Weights of a small contrastive image-text model.
Model: 6.99M parameters, 48-pixel images, encoder arch res2net, encoder norm groupnorm, encoder activation relu, encoder depths [2, 4, 2], encoder widths [128, 256, 512], text encoder width 192, text encoder layers 8, text encoder norm layernorm, text encoder activation swiglu.
Training: normuon at rate 0.016, batches of 128.
Data: trained on made-up road signs on poles, 245000 training examples, 3.7 epochs.
Rows from block 4 of the text encoder, named by matrix and row number. Rows with one number belong to one neuron. Each number is 128 + 32 x the weight over its row's rms, rounded and kept within 0 to 255. All counts start at 0. Numbers have three digits each. After the name is the row's rms in percent of the matrix's.
# gate: MLP gate (text_encoder.blocks.4.mlp.gate.weight, 512x192), inputs 0-95
# fc1: MLP up (text_encoder.blocks.4.mlp.fc1.weight, 512x192), inputs 0-95
# fc2: MLP down (text_encoder.blocks.4.mlp.fc2.weight, 192x512, transposed), outputs 0-95
gate.245 120:093158145116186141162113151152121176126079137139112094129088145059077146095116126120138123077114105095098174073131113118147090091144086165111111154113087117140140146125140111105087177083082180169089073176073208107160166119115196175108146187099121115109121100132128218183167096135121188094
gate.246 103:060153162142117094156118136082121126113121080121125145171129115110123139099148131193131073087108142064108076120183065131107113163200157108081095162161129123122215123116121154084115185060118144144172112112184137124146074086146219140112152122127099111125121160095131143150074139115128151093
gate.247 084:107162141111132167128109146141138134139152120158118140107129151088112144159109151131089144155162128129182167113094135131089104131070144085203125046133153094080153108132116164126094076127145129079082134212159113190112104113175130082166115156099139126124138138096117117109183152124132129138
gate.248 105:115131116110151127123097142136186116100143102112160145144179149139127162078096169098155162126084153110122131078072053117093143172155087046138088110124103109134122109137097104124082147146122131116100110137126111175168144086140191148158151189151183185170130141111116180150111115162126079104
gate.249 102:126110141168092153081171092102101073079107115159129148141046128102138151116123140175093132122169142146137166144115122097099107120162128154087130143147113144078153130110190107125160154169082169168115181116159115121189142115180184134125134101129147083074214160135152091053119211144113135166
gate.250 098:114153118145149134144242131115091132104109112119074134107102095102128131095148080102174192107125107150133063050133151130115107083121090142113134147162138141134075149190154076156176119150147114101171115115162127176127121090118115157079137162105156124134089136128159101154132204093105184137
gate.251 076:137089169143133154139125143161138110151147088129152076134032187131090188136163117140156153093105098087111094080091097099130127132118175110176166123105144118111173078130175149135103126110148179161136096123087103120170144124087112096085166160186118132173154080100117106126165084128149103145
gate.252 099:152129136165138132145127142090160104144152070145151152137150137152080124110154147198110134105135211068111095101129132116119132128059190161157139099140179163147143173108126177110175050130149158119201120074165189087104156112140154132105097107092134172157141043113057129103099117114109112147
gate.253 113:132160071104124141170185162095102152139157139151107080117103104088071137120118205090117146128135191129114121085138073102150128124142139163124135112128196152163107170162134130097074052161137187157073145168186156111170130107091110127156103124135128145110137110109072130111132209104096124130
gate.254 110:155154135157098136130131156105105082130092130150106123209179139089113109093139140120141098133104177127111128123092153110076159138068109115157172111114150106140146113137151101120048102152060088131127096090106159155179156122058153162114129162166192129080157132123093116144067152149149107107
gate.255 089:080095152119090154184147159135164132074142143132145151141127168117123079154116131114117155122142156089111152109131151099102094160162130092190101126117189173130077143149198124130147084099154160174106154098094178120172097147093136157159158082109163174127144134150090116129122114133131093146
gate.256 104:084169100132149139143153150111124053119131115140100152153120183157172130117088141138126086106128085178085113161099133081162078133118182199116221118111090144126185123095105119105152145103135105129106126169096145123117143126112189137138152124105102130163096144141117144141058104144121108158
gate.257 112:113177080124120130122150120130089129107095140126136057118157166157085162123128093156131144111149143130089171101146098135161109161166177094066154127133114091123059157059137130096139090094091112111132099127105181118128126155077129141172093144169175127114115184098061142099212129148108229125
gate.258 106:120098086119145140137159130088170161149111106083167189123116127117137051106105119136187146101111208141194109127068172160093142101099146143168104153063167136153068110090144114089118160169078169126139041108109160132109172118146122138125063149116108115151192113062131093167144126160167180133
gate.259 106:140110165162156114141095166111106133054074116130093089160140155157165126137104102114103096113178082192099090166127121114189115162097139126064133128107127131152188120161134108072179164137140155153171132158133079170093115134095100062123068144183118104086089101121111103113101155152133114191
gate.260 121:061118102108156115046165116119124104124094167128147083117166155141150126125132146139132107144117125179106163110116038100103169128159146128129095094097118100112154149151102090152161154068128069138067164092197124162129118093128136137105127164138160157140135124132147105209167139147132081147
gate.261 085:122132179160162186133162131150114140105164141102113103103137102123111165146137169083078109117157102170104189088068095111106088104115181128145109121156110163127121114142156085162077151137162123163148136181133136152138175116095117125146169096168050146115157151080151062166153172112154131110
gate.262 106:146152158095105101122156124116145147126138171174128155135104098079195207135137165179151186063110142160145139159149103053081127109161087153065083118139114154132079135166141133100091086150116146174115106133179172147114132095126116186101121106103092084088188113098138110085174138103077108103
gate.263 117:107118093073084178079129141185133125106139169091129094104162123140167134133147090118111155146167163102130152156121108052095072136154130146083205117122126063150131083113099115093063122090140105124157131111170117184121140112151148172143169065160202105116108141108065080131113129167061133153
gate.264 105:136128152090187149112112118119182145093171137141142122088161155151158129130128129117118161112135160156177110099128060118151122069156167157113122099088122070050148094142153072114110124150127164191086109152118054122171111096117072114157142150115161104068187095125111071145092104164162163127
gate.265 109:103066149146093075117143137127107075130077161096038098112107180131076146090134147126151060175091147079143164144144123111135135119166172161081131152090131145133105191148131126046175108142176152126131176106138166146126143123123124152152124037164168174135204165126118090083111135157080115110
gate.266 106:158131153141054146146072142129120144118125157140136151123142141125128152068133029160111091138199088100154125112117169113175125134132162075129113128166148104121160130121089132102127167087127141128119130107196106155137116123159086099131135068147080128154078098113117132115149088161145236109
gate.267 116:158085146106180120097125105113098124121135101087108107119119185158154142132111151162131017114126131093125118130094112192144188149095153127157106184141147140151075156173136185106183153137126101146192151101145127177109115148144169116187104106129120125122152151136144109138092096187132190090
gate.268 104:162065185065097153160111127114157099104130130102099113172198142146087124162137185162175129110092083162095127156158167105116107090175134091117159104105097098131094138118162122110135042158171153149106118141115116137059102174081145112108142103175144122194097119098112126086112138097154151167
gate.269 101:111107146083115126130107105176147158143114118112167220145203108139128114151108141143111130138150118145124146108156134117049075099059067086193118113108164161125083119135150124208135088102118113148114110138111184158133176134107132139140126148131181172138122102123105147100129158130144115133
gate.270 119:150099158081086157165175073113127102154098093162105191116097128123105107113158160093141145074083106086142124148161139160076124115164163154209136099160156163133113164079150147112119177111139063109157111090126130137179106134122122164078116094119155160125129169084151137174198103159122141115
gate.271 100:122144141149138095196071058129126129157149074151132107104157146129101205120138165182135133140139143106138105153148109141123088097105133115182108127174110100147140115211118169140128122111116159135097105117112115161193197138088050078028085154149136119136126145115133108140147167095134029159
gate.272 104:145126109164090101200108117091104118125104165142086164153055139126141172144091099128137102149111167161148129163107100123155147115127152094090082181109117148129155118120090132089093156119168165148086184116173184077103076119114130145158136081079090101152126093128101137096103153096145170127
gate.273 093:117124139084072144154114139156063092141077117121139141097095115133058133202112119130120120113127158058166139155147132149104120142138069133136123108154085158166154153104138110185114091130188107118098124130075113128159095114140131155122128144156200109141122137092131193147142076171119069183
gate.274 104:130155150098146111085178151125146124088123110088093096124091082110135095068111174165141080107126179113129103106150132119167125141201147085091097093165123166112100109137152122082068055094072150124146098161129169093124210132139102169139130138109075092077155154137135134103138183100099101158
gate.275 097:120141133113118132155171105200094111161134123125132082141087148144122169110168090107148108048173114133138104120115123187073213142119158128167037168156209149129092195126145089172128143108110089163150117082166166119106153179128092101164130083127083127169136126121107160127136081171097144100
gate.276 108:114115140084135144202159107089138147125160119137134108128126165163118127105102117088184156138120191134098090131118103090087142082048144064105164188058121107125120105149116048152127143173071156138084110125091195107123138148095097115069113077121135068127115160135130109103135105093162209114
gate.277 096:133124163099147151058111148139105140119131127147168099100079195157155140143141165139139100136178156177179061106133115135123112146156143119082189114173131144070172115190152097144135199151159131096182125142104114110116125109157103156134127138134120150135082151112186127074064109164117131137
gate.278 119:156063146132140078091179134104090150145083179159134115115156150056157113101215155141142138122080105081142101099104128107040124114115079124132163160126095151122119122159069046084151151137107151123146149115132171141111203120116167156103147077098126184072181097151116088094130212172124091148
gate.279 113:159094112106154121142134149217146159158071222148128122176157101141110149112160137150067115107122064123117139056117222092146104140115083152110122135089088189111117091066155088201090108156080148091145117177099138152142153141117148155178172148060141146118097074155124147134117162078123118141
gate.280 091:126129097173133134086110139180161157122137144145200140148148150138135180215110154151099140161138113172097117089089142116121085100078168099137153129179159154161116111123067150151153211083066165142121098134201114106124100135072102054038132104046128089192125120124169128119115112125145122089
gate.281 110:131123126094113087074110132132078168172058159150112152130094100095065116176104120174142061165130131111146106099133136194128108103121108091127146119142113121113178154087106142150154168107123120102113184120086143150143121206091143117132093156149185132197102129180178150080131102178105188108
gate.282 110:157071171131115161147116114087129111138116098148101112128114147178069132092135078136137108101081143131118159113169119148135162179138196115144145139149138141109069163097153153132114176118170110155125159175096205125123049048037166101052130165191138099173168127106089164152106145188142205188
gate.283 102:118116073129119166116162144051099105117107093116132107158119088156116117079080126129098161146121138092104144119119109203088127090159099150125155093062151120134115139094148133162174153120094118163176114106111214126133140113181128081143109099174170096083110087154172081136066159106201160184
gate.284 116:127043127147162103076110128159138085110128144075176158148158096172125068170120166112154142170136137149162136121097083138178145082137080074122120125153133079178168094119107118095160073166113117069124131093128170115151113161157122079185183165087140141100123097100110110155123146147133169114
gate.285 094:133129137103168152087175096136154094146162127134100145105124175116114113139157172156121123164126094170136118126114148140125128083126107103107197150133082127133108135154024156109106128146080127130118091147132106104071170133077115047179152180227133188174142107135179154106186137113146111153
gate.286 102:095036142151134148162149148163118081150092136133082190134132185215095145139094152151133067113117181128184118089123092098074149143146158124118118132108122108141166083179153150126134121122133141160137137129106173095150107100105177150081128067096108139156148126156138130135093147160139105097
gate.287 103:140109115150096100124102095157113161133143094131178157118156116119198109078130099158114116095110109143146114111082104181149088113086105112142158104149105119134115119113071120157157139099103119124093120107165084152128167109163104093172151138133083160149098103123169182094065067116132120104
gate.288 084:139192120137140173143141073121135148153157129151130158131160087111178131123130130123093142086209125163158150128144134175118086103109098178122062090203129170135098098117057142179156002165096150135128094115190068108160151136091078137145097142156081164069128089138128132134145118129125082123
gate.289 094:111125070117112158133111143113155128149172146135134170143139172143132043172137132119136132142133133148166130148107187110163139110115140089151149117094147092150097144172190206127149062052102055133070087109050132098153150146113108116189119077112142130164155129126118139127163171090099128123
fc1.245 107:185147132104086067151094123106138118149179156113109079127151140103180127126178143103142134158058123170123078149132155121147123159091150082146139173123139121132117124079064159152117171147099109111105150104131093122100157116137144143149128077123128181125130135117168070097119181085118107126
fc1.246 126:197072122148118107108193150146182124137188125120095114100140157171108103083169087134130136121127156089134141075135061147189106150118124119105142142112110167154129100139107112092159132116155139188133197068147177067126060140139148132117148086109128136138173085163124152035096127139126183080
fc1.247 100:140142177146112128198078143145095128102118150163058126132120187106131150108139115123125100113113143133093085123135119114118157122136144104152117146112157129120166148124115134096082131082197156100130150126098163163145078093115144124093083145136144187138138109160116119084065118149120111115
fc1.248 109:155086143105080099080194128123145151121172160121088130076108127136184147164127125162136095131129092148146097172189100125107183114210119102137113090169155108161120084076137118169165129153116087152101152094156149052120136104160133167095103144109089131152107142139166147115160092121100103132
fc1.249 132:112101110110164171127142106124149126115120109118165134093156102109116079152139140137209144116170103151127102176129181118018136121141208114091090140120114082104130140111102106138143157164097099131160086101070126196103171086131144141087159195107121112201119151096093117158136119166114085188
fc1.250 103:116174087112155158154155125122159119105139107150134117112105143101056115067144100073144154077113129154117159098106162078179094074155155123083178139122158058103069137179088148069137110166150153136085122132099170082155084129126126131123153121092106111134102131121147081124181171148157156133
fc1.251 079:135082130185117133137122115132108100134128144147106087137088092117084161138187151208160104126096116074103059113070143090150170112104163124130129147114123101124137100131116086150128127093179255147169100108137144106163098155117140083126152127187137101151133078092122111094153088171161033134
fc1.252 102:131177120127096141156128144143138099112096161092151151156134144148154168113138111103178137166067103152118199159147116132075146139150112098116094124138076111081173134048141087127142164097079064089088111112061124144155150134139162134069128134084161147075113135156177123173153098145097166117
fc1.253 118:151087143090158143111151127125122130141187123102035087133087147135084161109139167158111100125153125107186101098154113149088135139174156122104104128123214171185092184140151167105172058177136151166169146123130152105125123135101176154128115094113147139136163083137092178144112115110098179080
fc1.254 110:093160148120108109101168093092108159097111165101145209101134169170101136121094114165122161125127075197113100116127138201204129161161117145145114094153111154141117117190118149107126091107162114121148140119233113147101133117135144098138095144105110131109110140104138095175176113155101104127
fc1.255 081:129141110101177095076110106129104114142125099093127110138094098130137160115105121119168126162120130186140115132138130180131140080108140135059155128086115092124162169115077093102119200145088099099145102115174098138107160145171147078094131184155145104107205142117161128158143136152183179120
fc1.256 099:101154074121111161191163141121087104105108124182134164188071083089161166160105071108139111105119061160103116182129137182106175162143170117117164164148176169122165103175173130075107092103090083108161130182114107148102129170148091183088135130088107146128125125123139115149125085201157066156
fc1.257 121:097106082148166109178082147133088114121106167092126102133176188116114113140143086127095117136129083115138161129145105153148117176148170134067105171104117126115136133145127120134134079132176199117119134135122147140091098132071160115096130171115123144165127107107045087138143143166101056107
fc1.258 126:091116123191142169170111135092143108134170118062133193165143135120113077151111115130116111122115129161202157137149134118128153120160133125179054132095176131086125129147137188168079088110177103141093104122116097136177153120150134123180104090077175103154224106103063111184157141133197112118
fc1.259 093:145117159112089126130140142150106175110066111066149165130119157137205146134087137075161078136166162143106113219081108178129150138145100121079087138161112174109190080105129115118164139153105090132176163114132141115129125129161076171117110105143132149131117109164160069099080161120119160115
fc1.260 121:112168127115108184074148123145143116154104095104096140130122165174102122118150128136114137096122068111127158191196019146060159126168155095147128155124127130115190114119195108128109144128153132165120080151119125148117178116072104077128101170170156094134145168091168190178180140131121066099
fc1.261 086:141160092079101052152097123121104109131071136103152129134103079114158145137118086141122115151109140112179101143161162135171159174082124142159109148085202146111172122095131199122150166119181124118155109044176104149144114097150091127098095107140198163137061155122124131100144091061109172168
fc1.262 119:155156105148160093149112103156131110178116153157126146194094155131161162060086127126121129139143097161088155159084134085083212099171172136087095123102185147158146090095110178116097220079125145125117127097152083147135125138127110123092097084131103115120110180109148110125128106149133140075
fc1.263 106:133099119078109089145074092107185167154145164108142140128168093112163123181135120134144101165084091222096114083159130154153102121081126093131171100098099137112147077140105172137104112091115118136138180113217140109118138119122079101128114152104080148148110181093158144160071149151122168096
fc1.264 095:129193152096097161094182101099161092138127060148129167120108097062158143117124136166130135125101097135105119124169104122158160160110109137115101170105127118157153127092110098181108084105143098099139063180184138101171136174090113140094162069125101129122199147140134159187098072153155091120
fc1.265 122:141121095140074132134177125194119136112151095154114152116046189165144152091145109088087104115184140084163104141102086133153138170135100156159122133102148122098127174189164143100099090111199161155083194132095218126123120144076089110124163104136131132136093142176145132098111118131100132141
fc1.266 086:163148127120064116135094139121087135128155153154111151118091182116149160125129057120154084114163109101105097135114170140204108171115165104087083166143124112072123116115077161168135213090097185126078117125188099103140154116092135096116151103136094149169106103131122152114147143138180217133
fc1.267 113:070177156123161108166136119109111095081150137095154158114180087084138116151104121124130216088109121152131173113174120089107124166087110125186125135157098117168161113110156110143110119128082033161153093107065115145107152114185132106147104125146106118123100092080116117124149127137100144202
fc1.268 094:113195173137111132086149153165073099114172186094112084099147095104091162102123156050150138130130179125120164156107130163123150102156103118117089135145096171114110132117118093110105132139154096159140161103153122114144153143076123138167161158114086139191115115155151148145136192162127120042
fc1.269 088:134147130166140119110123083104096121142118150114062131079109113134132132108175085141178102122153153096143125206121123149195175098187152178055135155136091118120203112148130133034168107146105138113171133144187142135096081146129166117136124091172082074065141108161136090187104116074128116104
fc1.270 120:107098160120118138070075128113162102127126092128107185190115071115117095140139127138096086120142107087126136141190139120141137178102115160123110153080115110098206170139108086086103164146133092140123144137142112111140129117156137140119161109171176160059111140127053098084139134178121122100
fc1.271 090:094132136142124204154072082128100121158159057133124118122180114133137192159143153176108142137179123108116140171167134132087084128112109136160138143141109076167143131138153182169118160070100130128159127142109101128199158128046162077034115174170148106127153123132138103156200159115120022167
fc1.272 098:156164062125120136162122088138104169092133190211112092116112145150156140153219131156122138121173139071099106101111135111090139139077132125100148116102076122095132111151031136079108141099127124140105138130211090170095164161087127156181154154189134103163150160082148158137121121097075130180
fc1.273 103:112132079062074141126081157165079156124109102134146113119080181162110121147148127131114144139134111072135171147096190194088155158148041124143111115121111154180103125096173130173135132161187094088145122135125146137208148133111136102095145158201142096143123108136141159153126122142143086157
fc1.274 119:136145104082072096141114112105130149160113120146131152134130179122139085086117074099091115128127141084144191144085138142117138140173116121163133094102158159073103119129136116157141114112098156123109132136072113105099117125168128165175132084159160120078120077146160150084133096102116231113
fc1.275 090:115119096183124118130114150096137156129129139128159110118151134148139130168117086147113117112118125110111159123198082090063059127150156164125112168144170165129071167126163147088142136120147158142140160127106169097126159160128221150091112127141092147146184141122107194118087104092087091114
fc1.276 097:110111127123110117105187105125103128102086181136181158098159187124102089071113112112168151148159125117156094122159140131102092101127099148159135103168155072196136112100199157135105151112166135116123092136150137153126112136087141138142109131151146135102157113164073150188157159116133109075
fc1.277 089:154130104113076133206068091157095120079054087153132089161074142121170129129117152153127121062123128147140106145133104112121154152171207127110131123219141128053181139061122139125099167137128139140111148143067182141150139140129061119085133169188131135090064150077130109124163089155106116160
fc1.278 118:019097166114148166140140130169115095090139134104139076095119136092126138148163140101154153156135129129129116150135147176127129140123214098127089123092120113095135130090128114150106076049130143132158134164106053129081112152166197055156151099157154173137140157100097091171157164142126075131
fc1.279 125:167173147117084116115109110087128103146089180162161168149138101105141097106059144107152143131128140158132089062107139142175123110107043186127129152111120133123110083152079086140171139145110127134084144094157146139174166115177078115123155228090112148141075069140173179127076095138124145115
fc1.280 083:106089130143146119074144143103142128130172120117164119153159154110112162182107179140098111159173129114121111112104180127132107152100170165125111119188182026151066098123067147132132185149138148134151136146212108137126116101066134037039083083079091125209087104136107121110078071134143070169
fc1.281 123:089093150150116114162108190094181116124138118136164135160184121107113138168170111134112112115109128034151117093116135124138168170112111139144109133140126129184149152131158076149101088081150190128137124114160115097195145088132177111175130134112109132089133018154112126089172136129092088158
fc1.282 099:153161201158112146108139110161103101153162086121142038096115108152182120183146169088131133109162133088121126093093136125083107116141105100199074114064181173134093143141171158155145155104104122090083102111104167066114107124117167122129124162115141146097147120123164145097133119080097156179
fc1.283 134:138124159129133099053178147119139125165110169129123113129128152139202102056115093154132128077154144120171088069125080146132142157193101161128148163115081172082111083124105141062146173167099095149111164144164118102055085107204090160173198122123105166091150052157133122083095107111125149094
fc1.284 103:162182142112142187160147110140115174079145133150104171107130176081145186100140095139174145091137108128115119102117111171093103177140178165103132114116116133079111120138103101115126137093108144184114086173101110173141146112074164156053113120081134137111123206126154138109161143135128085111
fc1.285 086:111142085117119146130104083137107115119104128127109080110059157153152104141128131089115117168182129194165111134089104143136124138131095111144145087147132077095097107172125206140170201132071084139069162122113122121127116129111084035095154193189161081171115122111189096162111134170101067146
fc1.286 098:177073125116144131074194110179146162158117131144188114095098159134150094126104181033166100185151119132067117123080117136087069135039103122126169126135182152168120144168083107101132138137138108071163131099124142092133128131174125066085166117139130143075094163113137093115096152145160093081
fc1.287 088:176078100135136123134120158153111133166136139116181102108065121119113184141136172193176112200132139127117095077170104156124144142103112148129132121221084046131099133133059136151109114137068137126164083152112168147089105130104114053113153121142154172170137123129091106125087112118160133139
fc1.288 085:075114104140107125097116139113122141152161103143162131152122196144136110159147108101171063178133120097145135133191107177112096106127183130087135137115161126127153101115133145096173204109126127148181163135180083147181101119214099112141105124163126098173166137143116102088164112050154153140
fc1.289 089:138126151118127084114154194098086129114111101145147050114117142143130208081092158122133147047075154121132133093115033131136097187115135145099132123168089192147064102107100096079143182166172156172197125108181121145087053126103156188111139163118137122106120156131086096129121083139117086136
fc2.245 061:140100159120141158094162126130064158123095114133116107122145077102139102177130063109116116100139181131085085142158101160137080115110152110176085123138140147177133121157146076098076102171156137095191108137073142142139136119141081127099159130114147076129115111124114096100084178066162163174
fc2.246 086:090158125078146087181123117101141150217089134182081168180111111129140135109124157176106170061139136139125156093128160086159095089095106093128130146146086136113151127109155122126062103103125105110102122094140136164086108100164099118114103173124107094086143129127166151176142119183115149081
fc2.247 103:125153131097150155108158088143175115111111142102130175141147179107106128080081139110139105106129098120129110111131077113171134159087095088118119102183128181166099114202124117109110104150043094139161151154142081099142148165108232173146131089125115095144133143079157145091162088132139111109
fc2.248 058:154128107146153153129093122115144135164077109120130147164150121085117158139175171130087136103150006155102086121118165145119080147131130090149172084091131101162102140149147098149106127119110100175122161112104156123109117124141114147185131181106085180143122090117115155134122144164108146156
fc2.249 043:141109124156136116114114144083119090090168136139097158173154147168144144145146112074093082142119101100155106136082084177183084139121130111165095128091134136048140149151134192058145120163139129191173207131069073083121100112084132113143116147140073111138157112151139104116162119130147160167
fc2.250 071:095107159168116100165145115156113126124107161172106096093115154142124152117175130144125113146116042150104136137111137124144101129132170101118135074134104112164042172122118156162192159147050177122064114115149136166097081103082166130147163129105163119125166131097158147109135070156138128168
fc2.251 108:074228185114133137136142111101114115159157132119119149205219112090129141133085164075155126126097125112155153163146138190156157128131137120175061085134138162096126105133151118146168112108120112118190151173171075102152128125128111085120153127168165088102107144134089191166108115174151171130
fc2.252 077:116156163160075176084134106042160096095109138126111118135184036139112108115127148133176119116097095140156122123111108155088104133187102155117067126142149132116102127071113149130159131112149137106144125138071201109140125144142119117138071165158080159160092161165197075104078120129139096120
fc2.253 056:113167135103111111143130099125124159179078141129128106123130204094160186132113133101067153167120109156163125118181155118123126095090140090131095107172094148190151132156130093114146113144125110187112124110135135163100183152079120079155184069096106110108092122148152158072115124131107153162
fc2.254 089:099125114142149103158130114096078129083163145180153081070119089136098168157141174133141173168133158103135154155128070077175085150096156092083117131146103159137144116126080097133141094138143107109150134122180126153139089151182075119085208124105119127102092120107116131092128116186125173127
fc2.255 127:098141137136085141144067143115101193137148098172145083095066168143152090118071157124125155202097087101068172136172178086092111130183127154127173155218149090115097141159105122156126121132173098101149149116172141131152159072067118093107163092115117111149154073173087117118125063155121135137
fc2.256 082:146127123171149117123159107138168158103124109233137089093109092039123127138177092143170054102156099178101106132130111137143124149129111101114130144094101145104174100101135094122135141122107139062131091148114169161103077103127144134161112123084156150171104124132144097108119156122146101070
fc2.257 079:145102103161149163202086175163080072154150144109125115070115060147174056178163079098160153117148114114120106157131176116167118116138136160143171179184150102109134118121119194108140176146080140192110121103161120117097076165126176091134110088139166144109107158153073162146113162133131123144
fc2.258 086:160107148182098187170042150081164080177142066127125191054102149133134154146154145140052165143067133099127139146117183161127113138147063199181089149156168175111116135118112130136109095119175112109090129166180081167116111179091163083169053065093115121145115110147167081069116162190112110105
fc2.259 084:102147150146130164162119179178112206144143170127142076100142094166136148149113143134131108056109048134136151154091163077220081101086147125135150093136110113120156140183075112099112177110112119061081109049164103055093089145169159156159125154132139127096120137106141120164146126131166089118
fc2.260 071:120156079182125124130133082039096089101108155116172078126184125135152111123120111214119128081126127091165132114195116188135097194136137071125142157123160044144114095185120153088153121130118146093127144115130091082100127148147058149178175126134150120091122133120103141131083116083207100109
fc2.261 060:159140113082114092089179156141161180158143192191088136125112120123117134175098141134127154110075177068148147122166142115060074160111116124124123074133141114154083136197133163118154136150108117127137137183081109141100132137145085130137122098148070104163129148141128117140101094121107095127
fc2.262 057:151175157160193105178143152068088124091168068141109152060166121154116136066190117138064113105116109127105133102160116083160188156155178141114140094099165175134084174108093083117145119083154126135212099087181080115158162162100139163134112187116157120163138160072116095140091131105129153082
fc2.263 073:119170127096109100065108127162141129158140123120175116160139080115138177164068161106154133128163121112123110139130127122105154142144163103108078159163145154154129095118195125095113104105085116149115126192113196108097050062143153134179158111152162110173168118130073111156074203092178134157
fc2.264 056:123088197147127138107171175134120162142149127127058146208098129102094093125110118131135085101149187146120160067168137130205145141123132033105135133083152149122091117077145104149120083145163153125147122186097107189132145139125075145167148141146146161080137164090097086112056081094088131169
fc2.265 101:100143146105107052138124174166156164098188152112210090112116092152098129144123183132135121151166057110143118143141168137087173158147163089043116188150053120121124088112112099131158124085149157149149129154105086093114143086129076112111100160128071117083128114081133126135136098129090177086
fc2.266 113:114112111066112087096144124123095157117116123126114138142162097143082106122136114090107153136102101165123107112125121127121177093156110073170115122176143136131132161081183112158076183070108150095114192134126123140150150111188036112146099140136127106105121094116165072143139133134155137120
fc2.267 062:145115140122085112105117172063142114069141147143108173120182095098109175176173107142202096134101116080174146111128121170122097125080091109125086106102138226146103175124094104109163133178106109137130116097135113151222135137109124120149155079131151137159117129160126172100122158169127167138
fc2.268 060:133070104138117137131122165117144061128169043125119059166053145128103132176167151177109181100119111147101135139133109113124148123137135165150130180123138170085044155071149120141109092085157113116045135140146216164132181129120152105145078057137156119110109148157140118123117106185137124089
fc2.269 098:120121117150090169121173115145131170112117123095110128156066100062124217142099147143098128081145173126103117125102120124155157150187198100152141100125126117104133116077124172125165134161121109134219088164142183134120123199089126071138101149169170119155076153128122166100150129169125140112
fc2.270 059:145100197138119129110104157103147156139155088170151153115164039120091185084123087123110108124114109103173110080078153142144144099178199132084090133130115129098105124100191107137116117121116108132150144121157078091192099118123121092175128147164143172158195130176119092075161067102117047150
fc2.271 211:115148080183085096116134172139159097178145148121167179130127146150116087123116219184138121129139149156095142127162163134164085079115121150117157080160123160112180183099067164190152084135151135198113120130100136156119147050109141166086116136132129084107108125084102090166149126124090136215
fc2.272 075:127157099121164091110154158109133122131083176148105100088110135152118171102180096095137159165104175123116098089165121072175105143127154134110144138140125148161080141156115079136096176161095057132096112160068143177140088138100167108180122087154122125137120105117154152096111126153127180103
fc2.273 101:128141126090109124127194079143197135149140119131131164130077130165143093100084105071143083108099167134115128138158126134109178125176133135127102089199100127171128109150104147153148134125116120090114120133111152120094135144094130143116114130185092083135076124117140121147164125147100129098
fc2.274 068:123165156155110132111156091175129095157138150110157137063141188136134139111187114130153160142082115163147162157204189183097098129121183181133123131166089120075111122119098148150185104128129119159164130121159151122136147100116098077176113075120140110135099109129161117116114146100116100143
fc2.275 075:177120133182155141073181140128116116145166127134160150080167085172118126119103171163029138116104127113170130153086083144169116150090149144106156170076121114134087109128143179109118086173151165114114122043161205172133118152149129125132142115112156152095167157064076117087122082178145112116
fc2.276 055:161115129102093124088195121099124167098154108137135122154136138115124097144097099080163073118142101107066085090194136196148164137141086120095076121109076124134124200164158176140098106117148179129115090175106160160148093061076135101128133088159164121139115151134120132209139167124150119147
fc2.277 100:103140179143147113131147080118180127186090125103148107099079071154120129088141116062146120156144156129119166082134141132150142114129100127154091172118111183130153118105065129181186163141116127106083103123132128092149143205196174091116110096208105094116155140119141197162184111109213157113
fc2.278 067:114100079105172169111149126167123089091161124165154157104147097156117129132097176086111171138114107170131136128185101113122144075138099121125144132153160132077136112074102085104138164080143066091127153126133126159174098143159169164128197109129152102091097179166097112108140082126126124158
fc2.279 052:169124131172112144103132157178091130145044111218162122110068187090106162074156165094166131128169173140136051119101115135138165180130101121089154133174077139072163127173154149156183158129117133105093095104088114127137109138132122159112175146097097145105075111121155178094137132130095085143
fc2.280 185:114084087152069105147134137147119149130129117102163142138180115131143153178156170149084132128144129170142130111170191178121123085117151193088105170147121126148132151078112120162185107093103169142114138163148115150144208122106109133164151131121123121126096133111101135133138135103101114116
fc2.281 060:072132132122137121189089163131179064135161156186135084062113121109157124109191103124219116147083181076146150116172143140121119093107070085117123102150126100153109119129164126073137125168127137076112089131113111189164088127162167100088149066144122166113184160142145125100161079197095159137
fc2.282 081:065086107096142118103108153068088186128180141149129090176133092122157186140158132141152163154113159190093150135109105086058151051085157130075192119146143141156132115073088137122140137111158156148073141127095178120131151217125109129135127117097132168099118183148108179131111112088125159132
fc2.283 047:131147102159100097119128210098136148167130172102074135095120157109149129162113155067153108095161142159207119115060145148148104112137132098164111069162112150139135080142091121188130122088119171160164126081070048164110173118121117118154161186070126088108111134097063119200175125158118118159
fc2.284 068:173112113183062080166134120094216083149138118176137083132100111133182123117138100111113051156146123112092111104204145120083122108126132105115131132178126181125154087117121095151117073140052100101134105104130171151126125148134155099088115071132160122137159150097108124136107134044191141128
fc2.285 190:151108137169107125161096128173149118133180104157141070126128180132090109094181147137108122171165137076128123112153187121081108082100104155149210097104082110117166144085112079175085124153125118123128079109113104172092103132067158065164167125103108111137119130119109186094179116065018121137
fc2.286 055:119143185128154184143141132071147129160083077099143151137159148138131091093104117145158129117098097110162068079051156115145142200112128166072112123068160132071113059114154136148096137163168141097151083136076121134151090103083178151114154144088108075168127144172140093155144059105106163187
fc2.287 086:051203121124127190155088140075118111125094185133184156113122092144174095151126154138088130170101164051090188129176160109088118077175093126116092088124139121140137113169137045144125075114165159089123162167149129188144177156150124162121106123063063130127159143129142135155124070141103147102
fc2.288 102:147094097081118182217081132104124177126111172159168108068129125178075158093131072098190182166147120131111096158136111124116139149084098132109171150159148114132137110110154058149132121127110138171180175132121093107156177147127151128125079091143111149087098164111137123131102162077106124098
fc2.289 159:123209193126132187105086163081108125097148091136162097139147148101177179128101127104081114134132058160078118136168109124055169171162117084175073146171131131090148158145119071119189106140121171089153112117140126131109138193087086148150151143176100163107099158137122112072106117100116123108